A small image classifier, trained from scratch: widths [128, 224, 384, 672], 12.6 epochs.
Rows from block 8 of a small image classifier, named by matrix and row number. Rows with one number belong to one channel. Each number is 200 + 30 x the weight over its row's rms, rounded and kept within 0 to 999. All counts start at 0. After the name is the row's rms in percent of the matrix's.
After each channel's rows are labels from the 100 images, of 14976, where the channel reaches its highest value: "responds to" is what is common among them. Only what is clearly more common there than usual is listed. The data: short English words printed on busy colour backdrops. In brackets: how many of the 100.
# convs1: grouped (8 groups) 3x3 conv (model.blocks.8.convs.1.weight, 192x24x3x3, each kernel summed), inputs within the group 0-23
# convs2: expand pointwise conv (model.blocks.8.convs.2.weight, 384x192x1x1, transposed), outputs 0-191

convs1.70,119,190,263,195,178,179,202,174,168,176,132,220,246,193,192,181,188,188,229,206,164,145,177,187,218
convs2.70,113,221,182,207,167,191,174,242,157,248,179,225,203,236,148,192,222,210,220,183,153,208,205,207,225,302,182,127,262,187,223,197,233,262,199,185,174,207,168,212,223,226,196,212,218,182,243,117,184,203,174,245,218,179,214,192,166,237,222,186,212,204,194,203,182,206,160,215,192,200,178,221,183,210,229,201,188,206,205,193,210,204,303,203,230,176,175,232,166,262,223,238,196,159,152,214,226,182,178,182,167,193,244,203,173,193,181,193,187,219,218,202,218,183,237,245,232,173,163,181,183,198,171,224,196,185,247,251,194,238,227,202,180,232,194,230,140,217,203,199,189,195,195,185,232,175,123,215,195,190,160,178,244,220,159,223,207,204,195,157,215,227,211,186,225,224,191,222,180,186,149,204,198,165,216,214,237,252,185,180,233,205,140,202,209,191,169,188,151,155,193,197,212
responds to: capitals (100); the letter o (66)

convs1.155,099,202,254,164,202,193,159,200,228,192,171,180,181,160,203,251,237,225,225,174,155,207,183,207,142
convs2.155,095,164,198,171,220,213,222,194,233,134,206,177,206,243,217,167,133,214,241,186,228,190,101,201,156,212,235,237,193,226,198,201,207,192,214,227,183,198,199,226,204,199,228,191,200,227,182,199,206,183,194,151,160,180,178,218,163,218,229,232,196,177,214,185,161,172,178,188,212,230,217,172,200,216,241,167,211,211,194,162,241,199,173,196,243,168,224,192,175,176,178,186,177,249,244,245,197,187,224,190,249,239,233,177,216,233,136,200,195,206,198,223,234,191,195,187,249,160,204,197,193,148,173,253,192,218,255,153,188,294,208,181,219,193,249,164,209,249,222,167,207,171,252,183,190,222,190,179,219,201,223,129,183,187,188,237,256,213,122,210,191,261,189,224,219,196,254,162,203,234,219,179,211,222,185,215,214,204,262,227,213,190,206,234,251,162,216,194,157,116,234,197,203
responds to: small letters (80); the letter i (64); the letter t (48)

convs1.22,114,190,178,168,223,146,200,223,218,264,197,234,172,236,223,225,211,221,203,206,261,157,195,177,221
convs2.22,100,161,204,189,225,208,191,192,171,242,191,203,184,218,197,255,223,244,179,239,241,234,200,212,182,192,218,110,231,201,197,187,231,185,189,201,233,203,211,146,212,207,208,214,196,134,220,190,199,203,197,192,192,204,230,152,225,225,167,246,189,206,205,192,180,172,174,241,200,240,207,224,199,223,218,190,236,238,196,201,255,197,204,170,207,208,286,203,196,98,215,191,205,228,184,152,194,150,218,187,234,168,210,177,184,220,215,178,219,164,230,186,216,193,196,234,110,198,272,193,217,194,161,142,175,188,233,240,213,201,201,192,162,201,257,164,204,163,172,195,194,205,185,196,199,212,206,230,217,201,234,139,179,198,209,189,219,219,166,197,202,179,220,183,174,237,232,171,208,153,188,188,187,193,206,263,219,222,236,189,188,221,274,228,175,164,205,182,196,287,208,196,187
responds to: the letter i (50); the letter l (46)

convs1.117,104,199,212,208,130,143,167,175,212,200,215,144,249,229,197,211,163,165,203,181,201,211,234,183,188
convs2.117,091,170,212,228,194,183,200,218,199,159,163,123,148,246,115,227,224,138,254,196,247,251,311,172,255,172,185,218,180,199,154,242,195,202,205,233,206,181,204,190,213,178,226,215,170,275,191,179,184,164,172,241,226,184,224,223,204,197,150,211,177,196,211,184,201,175,170,208,220,175,192,217,200,242,206,173,245,204,199,231,207,197,179,208,132,148,183,194,239,199,163,235,215,199,212,207,209,211,222,185,263,178,193,226,177,198,218,142,188,224,233,228,217,165,218,176,152,195,181,215,159,238,194,192,198,185,229,163,192,246,176,197,170,185,210,250,264,183,178,172,243,203,186,223,182,220,209,165,174,211,208,170,155,233,178,205,181,189,235,187,197,170,182,170,194,226,198,219,211,167,202,187,250,208,233,226,237,171,138,282,224,239,219,206,229,187,188,203,197,183,154,199,182
responds to: white ink (25)

convs1.84,087,184,165,189,200,190,249,210,209,226,181,176,162,113,221,195,153,174,169,216,177,185,224,190,225
convs2.84,095,202,197,201,183,220,192,191,211,217,201,172,192,200,190,105,198,180,150,190,231,245,227,222,216,147,198,161,211,191,214,237,192,193,223,192,193,200,216,186,173,246,207,217,165,223,180,272,182,186,187,199,190,188,170,210,212,195,220,236,170,212,225,152,199,139,260,199,191,225,218,213,214,220,162,171,214,150,208,214,219,193,198,175,168,206,235,194,162,211,207,210,218,192,191,181,162,202,199,201,203,188,226,264,232,176,168,182,193,168,198,192,219,197,199,235,235,201,253,145,181,220,188,175,221,207,264,196,196,276,195,175,159,206,189,219,252,230,200,211,211,200,217,203,172,227,163,247,209,212,217,287,244,176,291,137,178,212,212,160,227,211,213,161,171,189,228,194,223,246,231,213,244,254,196,244,204,224,210,185,158,206,210,228,199,186,230,211,206,188,193,191,176
responds to: first letter capital (95)

convs1.164,076,128,206,189,214,211,179,233,215,184,213,225,202,187,178,174,189,213,224,107,223,194,196,178,165
convs2.164,094,197,201,200,198,202,202,247,215,169,220,196,200,205,181,256,206,193,206,206,183,210,202,193,186,210,233,200,215,215,204,224,208,185,140,108,195,199,212,253,250,208,234,109,189,191,233,231,201,179,206,207,149,186,196,207,208,219,237,162,232,260,227,238,183,193,222,188,194,222,224,216,199,171,170,232,212,197,208,221,183,189,177,185,205,154,184,186,190,161,210,231,213,193,209,180,242,171,168,215,185,212,195,190,283,188,174,216,177,208,209,223,165,228,199,200,197,199,185,181,155,207,196,200,198,172,206,135,145,214,186,197,234,225,196,187,206,157,189,212,218,220,233,208,180,189,239,209,167,219,211,225,203,214,124,207,213,183,243,187,217,172,217,213,190,265,154,177,194,123,200,212,200,169,192,261,203,214,144,256,202,156,278,212,174,208,186,203,274,217,211,200,197
responds to: the letter e (94)

convs1.85,064,161,165,217,164,219,140,197,208,250,233,179,189,150,201,172,203,167,230,223,203,227,225,165,228
convs2.85,099,198,193,168,189,175,183,213,196,144,191,213,190,287,227,130,175,154,172,186,225,208,213,196,157,186,194,199,224,195,210,239,199,280,139,256,246,178,202,120,221,180,199,165,246,236,175,185,179,143,165,190,205,218,209,252,193,194,160,242,159,245,213,220,239,152,173,180,206,168,184,225,198,257,227,198,149,162,198,232,204,190,187,187,183,186,244,224,200,199,244,234,215,237,267,160,222,163,167,214,176,210,192,233,169,190,183,237,203,174,185,161,201,195,171,200,218,196,188,190,218,203,184,206,192,210,240,170,176,202,214,235,241,221,178,255,232,163,212,167,192,223,199,196,179,229,242,219,261,202,194,161,162,190,247,145,214,201,199,241,266,223,156,204,192,166,212,157,198,240,162,216,218,219,210,255,171,222,231,243,199,159,182,219,196,215,161,234,170,195,216,201,222
responds to: the letter i (50)

convs1.150,101,224,273,196,187,168,215,222,239,156,201,201,197,205,231,250,246,172,191,159,176,230,208,212,176
convs2.150,092,232,206,160,206,219,199,168,265,150,173,209,191,199,247,269,242,170,193,238,168,181,184,197,235,220,248,194,294,172,199,252,149,158,186,225,182,186,217,198,200,226,190,166,190,232,149,274,194,182,215,232,203,186,230,187,176,145,277,187,193,215,182,215,161,264,224,219,198,220,142,194,171,213,158,223,252,203,202,152,170,170,172,278,179,151,168,180,195,166,196,172,218,221,195,163,165,234,224,191,201,193,224,175,181,210,182,215,218,203,194,275,248,178,170,276,200,185,216,190,183,230,273,202,208,196,175,200,235,154,203,167,263,203,182,74,204,197,170,187,203,197,214,184,243,179,199,189,213,196,182,204,217,208,150,209,158,203,209,184,186,160,179,173,193,213,221,143,208,213,237,188,212,191,214,205,204,201,189,226,190,234,191,133,241,204,170,207,252,182,192,207,185
responds to: small letters (83); the letter i (51)

convs1.191,069,274,185,155,243,178,204,193,209,215,162,152,239,139,194,205,201,206,168,192,204,202,202,197,168
convs2.191,092,217,196,131,216,212,202,219,237,171,156,187,225,260,144,164,224,156,213,199,249,176,215,208,223,186,152,200,127,221,257,212,212,128,200,220,167,222,244,164,184,196,197,198,184,216,188,269,242,198,186,226,232,199,220,244,189,187,223,187,195,206,191,204,232,226,214,170,182,187,253,208,218,201,164,200,181,160,213,215,172,189,216,202,161,239,192,150,212,156,173,215,218,200,237,207,162,196,128,176,217,162,151,221,208,236,204,205,204,213,177,264,207,151,194,146,219,141,171,225,237,208,164,177,194,203,230,201,199,175,193,168,196,218,207,264,221,206,193,206,177,202,221,200,205,240,196,252,197,206,215,219,168,213,207,176,115,199,223,133,198,187,227,171,175,212,190,214,221,193,200,191,224,208,220,204,241,195,184,180,194,207,150,220,222,213,211,256,190,186,223,201,205
responds to: the letter e (73)

convs1.81,102,214,155,200,203,224,207,185,173,245,237,176,199,157,195,231,146,208,233,194,162,141,227,176,226
convs2.81,100,224,191,204,217,156,211,238,161,258,207,136,164,147,145,278,188,196,207,178,191,223,231,211,202,202,209,193,198,190,159,237,242,158,181,215,226,197,256,176,183,171,269,149,195,189,228,141,175,233,209,232,199,205,168,198,153,189,210,183,141,163,196,206,167,170,196,195,225,255,225,216,207,152,194,244,164,261,198,155,168,196,224,169,213,195,283,187,199,182,236,228,203,213,211,222,176,142,241,227,281,197,202,232,238,170,180,193,257,206,183,190,179,207,219,224,144,167,142,216,186,178,120,200,192,218,221,237,236,187,227,157,252,218,238,218,183,218,213,208,170,204,249,197,214,198,171,204,217,192,215,218,210,205,124,143,222,191,186,198,182,208,218,153,215,224,214,205,187,167,215,196,207,233,187,212,232,198,230,196,219,229,201,191,222,192,200,176,222,273,209,200,220
responds to: capitals (100)

convs1.74,088,202,259,190,192,188,191,169,149,166,158,196,203,214,167,239,186,185,162,230,225,157,201,238,161
convs2.74,096,139,190,225,208,242,212,154,261,110,209,203,192,207,237,171,206,243,200,205,187,175,169,193,194,246,260,231,185,198,161,212,191,132,201,172,232,206,166,184,216,196,198,235,232,172,182,200,195,181,188,212,230,218,182,208,180,270,257,165,189,240,202,208,221,161,158,148,210,263,196,244,198,225,194,180,247,189,198,193,167,214,205,168,242,216,188,182,155,197,153,192,202,179,170,203,187,159,169,209,136,186,144,156,196,241,235,189,163,214,189,149,276,204,224,266,195,256,194,157,192,197,166,207,205,206,194,241,187,218,151,216,235,198,150,195,193,153,188,222,199,183,187,219,198,120,119,267,224,191,151,237,239,214,239,201,220,207,201,223,201,211,184,170,183,170,196,191,196,249,226,182,226,210,164,198,180,257,179,205,173,197,232,169,232,224,171,166,179,249,211,210,199
responds to: small letters (60)

convs1.177,067,248,155,167,250,213,171,213,163,153,161,198,160,189,192,193,204,152,192,193,224,188,191,211,152
convs2.177,102,198,173,218,171,173,250,142,190,181,227,178,220,169,225,162,189,153,170,212,211,206,170,161,163,116,167,154,221,175,261,239,145,250,204,241,208,185,241,186,206,215,187,202,185,229,166,170,182,210,182,215,187,176,211,213,144,246,193,241,190,209,176,206,243,185,225,213,185,182,176,255,192,160,181,191,200,215,207,177,224,187,210,223,171,237,210,255,187,177,251,185,193,213,219,195,156,260,217,193,216,196,214,220,276,168,223,152,178,233,199,272,196,210,166,202,284,242,218,198,211,190,226,224,208,220,205,231,226,272,195,195,228,192,219,186,212,200,196,200,204,189,185,207,202,242,245,169,217,203,291,225,197,178,165,227,181,189,238,161,227,191,204,188,172,249,167,156,225,285,186,206,216,207,197,211,162,232,219,205,188,228,222,257,208,198,230,213,145,221,232,203,193
responds to: the letter e (80)

convs1.60,113,196,222,179,195,169,193,202,190,150,164,221,233,246,201,169,123,260,205,217,203,193,223,179,208
convs2.60,100,245,214,211,200,211,201,211,300,150,224,195,178,199,219,213,182,156,180,220,193,216,250,186,179,137,194,197,234,199,192,174,189,198,219,180,167,198,214,168,170,249,235,195,190,214,214,170,160,174,204,176,204,194,218,190,163,217,164,222,211,239,170,158,175,220,194,185,222,226,217,198,208,198,226,203,159,187,207,194,198,177,201,207,187,209,159,172,194,181,175,178,205,139,179,172,199,219,204,211,197,174,250,220,309,167,210,141,199,186,171,194,195,146,171,195,183,206,231,223,192,210,199,209,198,215,265,181,223,227,205,185,195,190,104,229,159,201,204,195,206,169,178,189,243,158,248,170,124,197,176,197,179,228,213,178,135,190,191,179,155,193,226,190,202,236,185,216,222,219,150,205,195,169,167,187,253,173,211,312,202,262,171,203,208,183,141,187,296,207,203,194,201
responds to: the letter f (26)

convs1.172,073,154,212,138,200,202,141,239,149,189,164,209,185,184,198,177,206,217,262,173,193,201,184,193,201
convs2.172,099,220,195,221,217,175,210,218,214,208,176,155,233,196,239,157,187,181,183,183,188,200,197,217,207,120,217,260,173,204,236,193,169,205,193,254,259,216,188,226,243,187,188,169,194,193,213,209,191,160,203,197,242,199,190,231,166,240,216,121,211,249,216,286,166,231,232,195,184,191,236,200,212,185,174,201,133,226,201,212,159,215,172,141,178,188,165,213,218,226,197,229,201,262,217,164,206,283,235,181,227,189,205,175,243,207,206,301,173,246,203,178,197,245,202,185,237,232,187,216,180,183,252,170,193,188,205,174,175,240,236,180,230,257,192,186,230,190,196,221,199,171,177,184,179,117,189,193,228,193,182,212,168,205,200,240,189,178,171,209,192,187,196,157,219,238,198,183,212,199,236,204,203,235,134,228,210,181,191,279,186,217,223,192,223,184,167,210,149,170,207,198,204
responds to: the letter e (76); first letter capital (65)

convs1.144,105,175,288,199,172,220,181,172,240,158,228,204,191,178,188,231,218,173,201,179,181,193,152,174,184
convs2.144,098,228,209,212,225,184,176,207,227,226,188,250,244,170,154,224,186,233,199,233,172,194,188,187,218,232,210,193,211,188,188,214,160,206,206,169,163,189,212,220,192,150,215,183,254,150,235,254,211,194,204,179,230,210,168,200,205,163,192,246,218,214,215,210,194,204,249,131,207,205,200,211,201,202,111,210,220,250,205,204,222,159,169,203,207,203,228,178,168,172,196,211,223,215,194,208,165,235,223,209,228,168,200,128,234,220,157,148,230,193,205,189,166,165,175,209,190,152,229,220,218,202,270,288,221,218,281,197,155,286,174,209,198,180,219,129,141,214,188,183,179,200,241,212,151,229,250,189,199,197,178,177,175,213,225,190,143,213,223,227,232,199,224,186,205,209,194,199,196,200,191,194,232,178,144,178,184,177,177,199,215,184,228,210,175,196,191,233,261,200,179,201,199
responds to: small letters (84); the letter i (62); the letter f (30)

convs1.145,076,164,193,212,229,174,191,251,175,184,184,160,188,148,211,162,196,234,236,168,195,179,212,245,250
convs2.145,098,207,211,219,166,248,164,232,194,173,189,207,189,210,209,224,157,170,194,212,128,136,204,200,209,182,163,178,209,214,181,246,186,191,225,274,231,247,224,220,192,189,185,172,218,244,231,222,184,175,220,257,174,196,223,163,199,178,181,210,171,207,229,237,198,213,204,207,210,206,251,211,184,178,194,205,163,236,202,184,219,178,200,154,226,166,190,231,239,228,214,218,210,229,245,218,149,186,199,204,176,187,205,107,169,192,186,236,191,205,202,206,196,253,220,209,218,225,202,191,173,215,212,201,210,213,220,143,196,226,206,187,202,212,248,201,238,202,214,242,225,211,200,213,206,199,239,272,154,203,234,246,229,180,210,204,195,208,199,217,256,195,222,250,198,214,197,211,175,185,285,192,217,185,172,103,148,182,159,135,220,218,187,253,191,184,192,201,178,213,191,194,196
responds to: small letters (73); the letter e (67)

convs1.129,073,175,174,258,165,146,220,211,194,227,179,211,178,185,173,196,205,168,160,183,170,178,132,178,199
convs2.129,095,220,199,194,193,212,155,204,225,159,182,164,263,142,158,179,245,203,182,209,233,196,224,207,204,203,196,231,218,198,207,236,219,227,178,195,169,182,212,158,211,185,188,192,222,177,127,190,190,176,210,174,191,194,187,228,186,180,199,188,243,215,224,213,252,220,190,187,206,162,186,216,206,173,200,186,263,131,202,174,210,187,243,246,262,213,189,184,221,219,217,183,205,236,161,178,169,183,184,155,240,208,208,234,221,188,210,143,176,238,218,192,111,198,178,206,194,275,212,225,190,227,235,171,222,178,254,223,239,241,199,185,202,200,128,250,220,203,209,236,235,161,212,198,190,220,189,225,207,205,149,237,187,205,199,196,158,169,207,151,201,168,180,219,190,213,205,181,205,226,171,201,202,195,251,174,119,164,243,165,232,171,198,194,169,181,261,201,168,173,211,207,201
responds to: the letter l (52)

convs1.51,074,221,231,169,220,155,196,156,244,241,223,191,214,137,195,191,177,172,179,171,212,205,173,252,197
convs2.51,099,202,197,183,152,187,200,213,183,272,198,133,233,228,213,179,184,218,175,218,208,265,178,216,192,148,183,180,116,206,207,216,222,215,265,151,223,211,205,226,206,228,181,213,187,213,158,212,198,184,219,196,135,205,195,208,219,190,231,133,184,154,207,193,209,238,191,236,222,233,172,174,207,201,179,223,173,233,205,200,170,234,217,236,224,251,207,220,219,156,180,213,233,218,216,205,182,188,244,196,209,248,205,225,237,208,196,267,180,223,185,181,196,235,226,180,184,254,121,212,198,196,207,160,195,197,229,221,159,217,228,215,208,187,212,236,159,172,215,205,157,195,186,223,134,232,191,217,169,218,223,267,200,192,180,207,245,201,251,200,183,170,172,190,214,198,152,201,212,194,181,199,159,179,209,155,209,216,228,239,234,188,203,185,203,194,161,209,221,241,203,191,208
responds to: small letters (63)

convs1.69,105,196,237,229,161,249,178,229,153,206,201,173,181,198,177,180,229,235,178,189,190,211,251,255,236
convs2.69,110,164,182,221,166,221,196,235,150,246,217,184,225,184,252,163,202,224,206,210,155,188,191,194,146,180,232,211,237,258,201,242,158,182,190,191,239,197,187,220,153,225,209,221,208,212,225,167,182,197,222,239,164,200,190,201,244,246,188,217,203,170,237,163,198,230,238,231,199,248,164,190,206,219,164,219,181,194,197,175,245,211,161,192,224,245,251,183,242,227,186,258,186,196,148,195,181,203,232,197,217,192,157,213,151,226,187,248,213,194,219,194,220,210,162,239,226,164,219,226,196,165,140,185,207,195,155,198,180,221,238,206,222,200,176,192,126,181,199,199,188,231,206,175,215,198,216,232,172,206,175,215,233,180,144,244,271,175,194,254,201,206,241,179,201,185,205,212,214,232,200,221,211,190,153,205,211,189,230,218,217,228,179,184,185,136,168,222,219,254,217,198,210
responds to: capitals (95)

convs1.130,064,181,248,280,164,189,211,159,141,228,192,191,220,199,209,185,199,203,175,215,214,214,169,158,191
convs2.130,100,183,205,185,206,184,214,157,177,224,181,228,226,108,206,129,193,174,214,210,274,213,226,219,190,245,201,188,181,237,184,182,178,235,224,163,216,204,170,254,220,227,153,205,199,189,183,202,194,192,196,189,201,182,146,206,182,153,222,272,178,180,128,218,190,198,221,211,183,170,217,235,186,212,272,202,236,253,204,197,204,263,164,248,266,202,221,195,215,202,206,173,211,188,197,218,214,198,263,210,209,164,216,168,207,218,226,214,192,203,185,154,180,165,209,277,169,260,151,189,167,227,181,203,216,204,183,204,232,136,249,202,187,194,191,170,227,195,220,191,217,201,256,206,198,115,242,202,219,200,219,219,166,142,203,184,123,236,222,244,201,191,180,206,193,209,194,191,202,240,177,194,165,192,199,203,231,206,176,152,238,224,224,163,184,232,236,203,267,260,232,208,191
responds to: the letter l (56)

convs1.118,098,199,116,185,192,198,186,192,209,193,173,202,159,165,194,221,250,207,202,249,175,187,217,200,140
convs2.118,102,208,197,178,167,195,210,123,205,190,173,205,149,157,193,174,241,189,241,178,151,197,252,197,190,133,224,236,172,223,198,231,144,142,185,191,181,170,189,177,177,163,202,195,184,225,190,232,193,255,214,157,213,197,250,185,225,255,202,215,191,233,297,198,168,223,177,225,229,202,208,216,188,223,226,123,215,142,210,191,157,171,173,247,182,205,214,224,157,199,212,158,203,204,177,249,137,206,242,150,203,179,148,206,189,204,194,167,208,218,182,247,230,202,239,187,174,176,169,181,213,217,193,182,196,185,153,198,196,192,187,182,252,196,228,207,227,198,189,195,200,219,174,206,162,207,163,199,218,198,238,152,163,228,182,173,241,206,207,159,121,187,173,207,230,215,166,192,185,116,291,198,201,214,234,240,198,251,195,202,196,239,184,189,179,196,135,158,211,240,243,202,238
responds to: capitals (98)

convs1.41,040,185,170,209,218,214,225,201,206,213,222,176,189,192,159,157,173,175,216,252,191,177,203,175,106
convs2.41,098,181,193,193,233,201,208,268,216,205,185,207,191,144,228,189,163,234,213,207,172,186,141,189,206,216,243,230,88,228,197,190,179,185,292,253,239,212,216,207,195,231,171,165,185,193,215,229,182,252,194,247,184,212,183,210,196,210,180,188,169,210,197,220,253,145,238,187,197,262,196,231,196,220,183,176,208,213,192,227,192,195,200,207,188,214,208,198,171,248,212,152,203,93,213,205,208,231,200,180,173,214,246,215,208,222,204,287,151,214,203,148,240,172,166,229,165,198,147,175,183,219,216,186,209,196,179,180,192,252,167,184,203,176,149,149,240,197,198,217,200,216,184,194,267,203,211,162,194,205,255,194,198,164,211,192,222,178,147,164,174,230,213,172,159,115,186,188,170,168,173,209,255,204,203,161,189,179,187,150,162,226,189,227,119,262,233,186,240,189,186,208,201
responds to: the letter p (33)

convs1.168,086,207,259,144,188,215,206,213,206,226,133,206,247,157,197,230,219,190,187,218,212,219,242,196,229
convs2.168,095,215,203,179,226,216,161,214,198,176,189,234,235,172,259,208,245,245,222,188,162,157,206,190,216,175,191,190,210,195,239,188,156,136,171,173,259,186,182,204,176,171,220,181,167,165,185,209,214,197,247,173,157,211,176,221,218,185,215,169,178,224,210,162,196,188,241,203,208,177,197,193,206,152,221,207,236,210,190,168,264,200,232,168,231,181,198,274,208,157,209,201,197,221,211,148,230,166,201,191,273,169,111,191,232,185,212,235,198,228,200,237,235,231,191,199,232,186,216,222,212,202,162,147,193,197,265,249,190,212,185,186,223,223,169,236,210,173,204,205,205,208,148,200,197,207,239,246,234,187,241,213,183,168,222,193,169,218,225,148,160,219,222,159,184,245,220,230,212,168,145,208,195,135,266,210,216,158,224,202,158,198,162,207,180,248,252,151,163,261,195,210,194
responds to: the letter e (62)

convs1.124,088,174,235,280,199,173,226,191,189,238,207,236,157,166,186,209,185,218,170,233,193,235,170,204,169
convs2.124,099,180,203,227,159,179,206,196,199,220,233,227,203,246,162,138,206,210,205,182,173,214,188,153,221,261,200,201,271,177,203,227,286,227,194,277,176,204,208,176,182,215,187,187,185,224,230,204,216,211,191,159,216,200,162,207,279,198,212,183,188,227,216,185,217,191,166,157,209,136,204,178,200,125,242,200,144,225,202,181,194,204,219,200,173,201,237,196,227,157,215,230,190,119,169,202,244,231,216,209,149,190,167,262,261,198,239,166,200,214,207,264,206,244,203,224,224,160,211,238,210,186,179,246,190,215,240,212,233,185,202,198,191,219,162,231,202,193,209,184,172,192,193,201,193,204,240,199,172,202,179,217,215,189,213,196,204,231,241,269,167,218,195,191,166,247,191,194,198,238,216,191,196,197,189,198,197,247,170,233,255,169,122,242,216,206,202,189,271,243,205,197,207
responds to: white ink (26)

convs1.186,103,155,221,213,223,223,176,206,167,189,217,247,131,206,185,171,241,208,205,200,181,201,201,266,236
convs2.186,095,221,206,199,264,275,224,223,181,207,200,217,226,156,214,144,174,240,172,196,267,203,161,187,168,239,178,169,165,213,215,177,132,241,251,203,131,204,191,210,199,155,225,244,174,176,255,204,245,192,186,151,179,180,232,162,196,151,175,195,232,207,163,283,209,217,203,195,186,160,141,189,199,262,193,162,216,188,205,185,191,185,226,211,243,170,194,147,226,134,218,236,209,245,232,180,219,134,237,202,193,155,236,225,164,239,165,174,199,194,157,177,238,188,141,182,192,191,210,243,179,182,190,211,208,175,158,206,206,171,184,206,201,197,268,240,176,189,205,198,246,208,241,174,196,172,228,166,181,197,226,210,241,186,157,195,150,208,195,197,260,208,220,187,207,188,186,177,157,200,225,202,203,154,164,195,156,195,255,176,212,171,199,216,180,168,174,255,262,214,209,190,202
responds to: first letter capital (69); white ink (26)

convs1.49,102,137,203,197,216,172,170,132,188,167,190,187,181,184,222,172,221,141,183,208,177,172,203,227,238
convs2.49,092,159,193,230,231,184,185,200,188,203,197,235,186,197,205,242,252,213,169,216,214,237,173,184,135,145,178,170,165,211,230,127,159,187,219,209,209,221,218,175,214,243,197,185,153,188,211,177,190,220,190,160,167,203,176,188,211,176,223,188,239,191,210,218,217,190,171,255,211,249,216,210,196,179,172,239,246,217,208,208,184,247,191,229,165,171,206,274,194,222,179,256,188,210,207,216,211,194,173,151,205,182,192,203,212,198,282,122,209,162,231,193,223,182,162,181,234,178,238,211,174,274,135,159,198,181,207,249,112,107,193,214,197,214,183,154,197,170,194,161,214,178,216,199,182,181,213,234,207,210,251,205,237,182,238,183,195,169,225,194,187,173,234,221,181,181,226,209,189,143,191,182,212,137,182,252,212,195,177,245,167,156,185,243,233,236,204,160,215,148,268,189,212
responds to: first letter capital (100)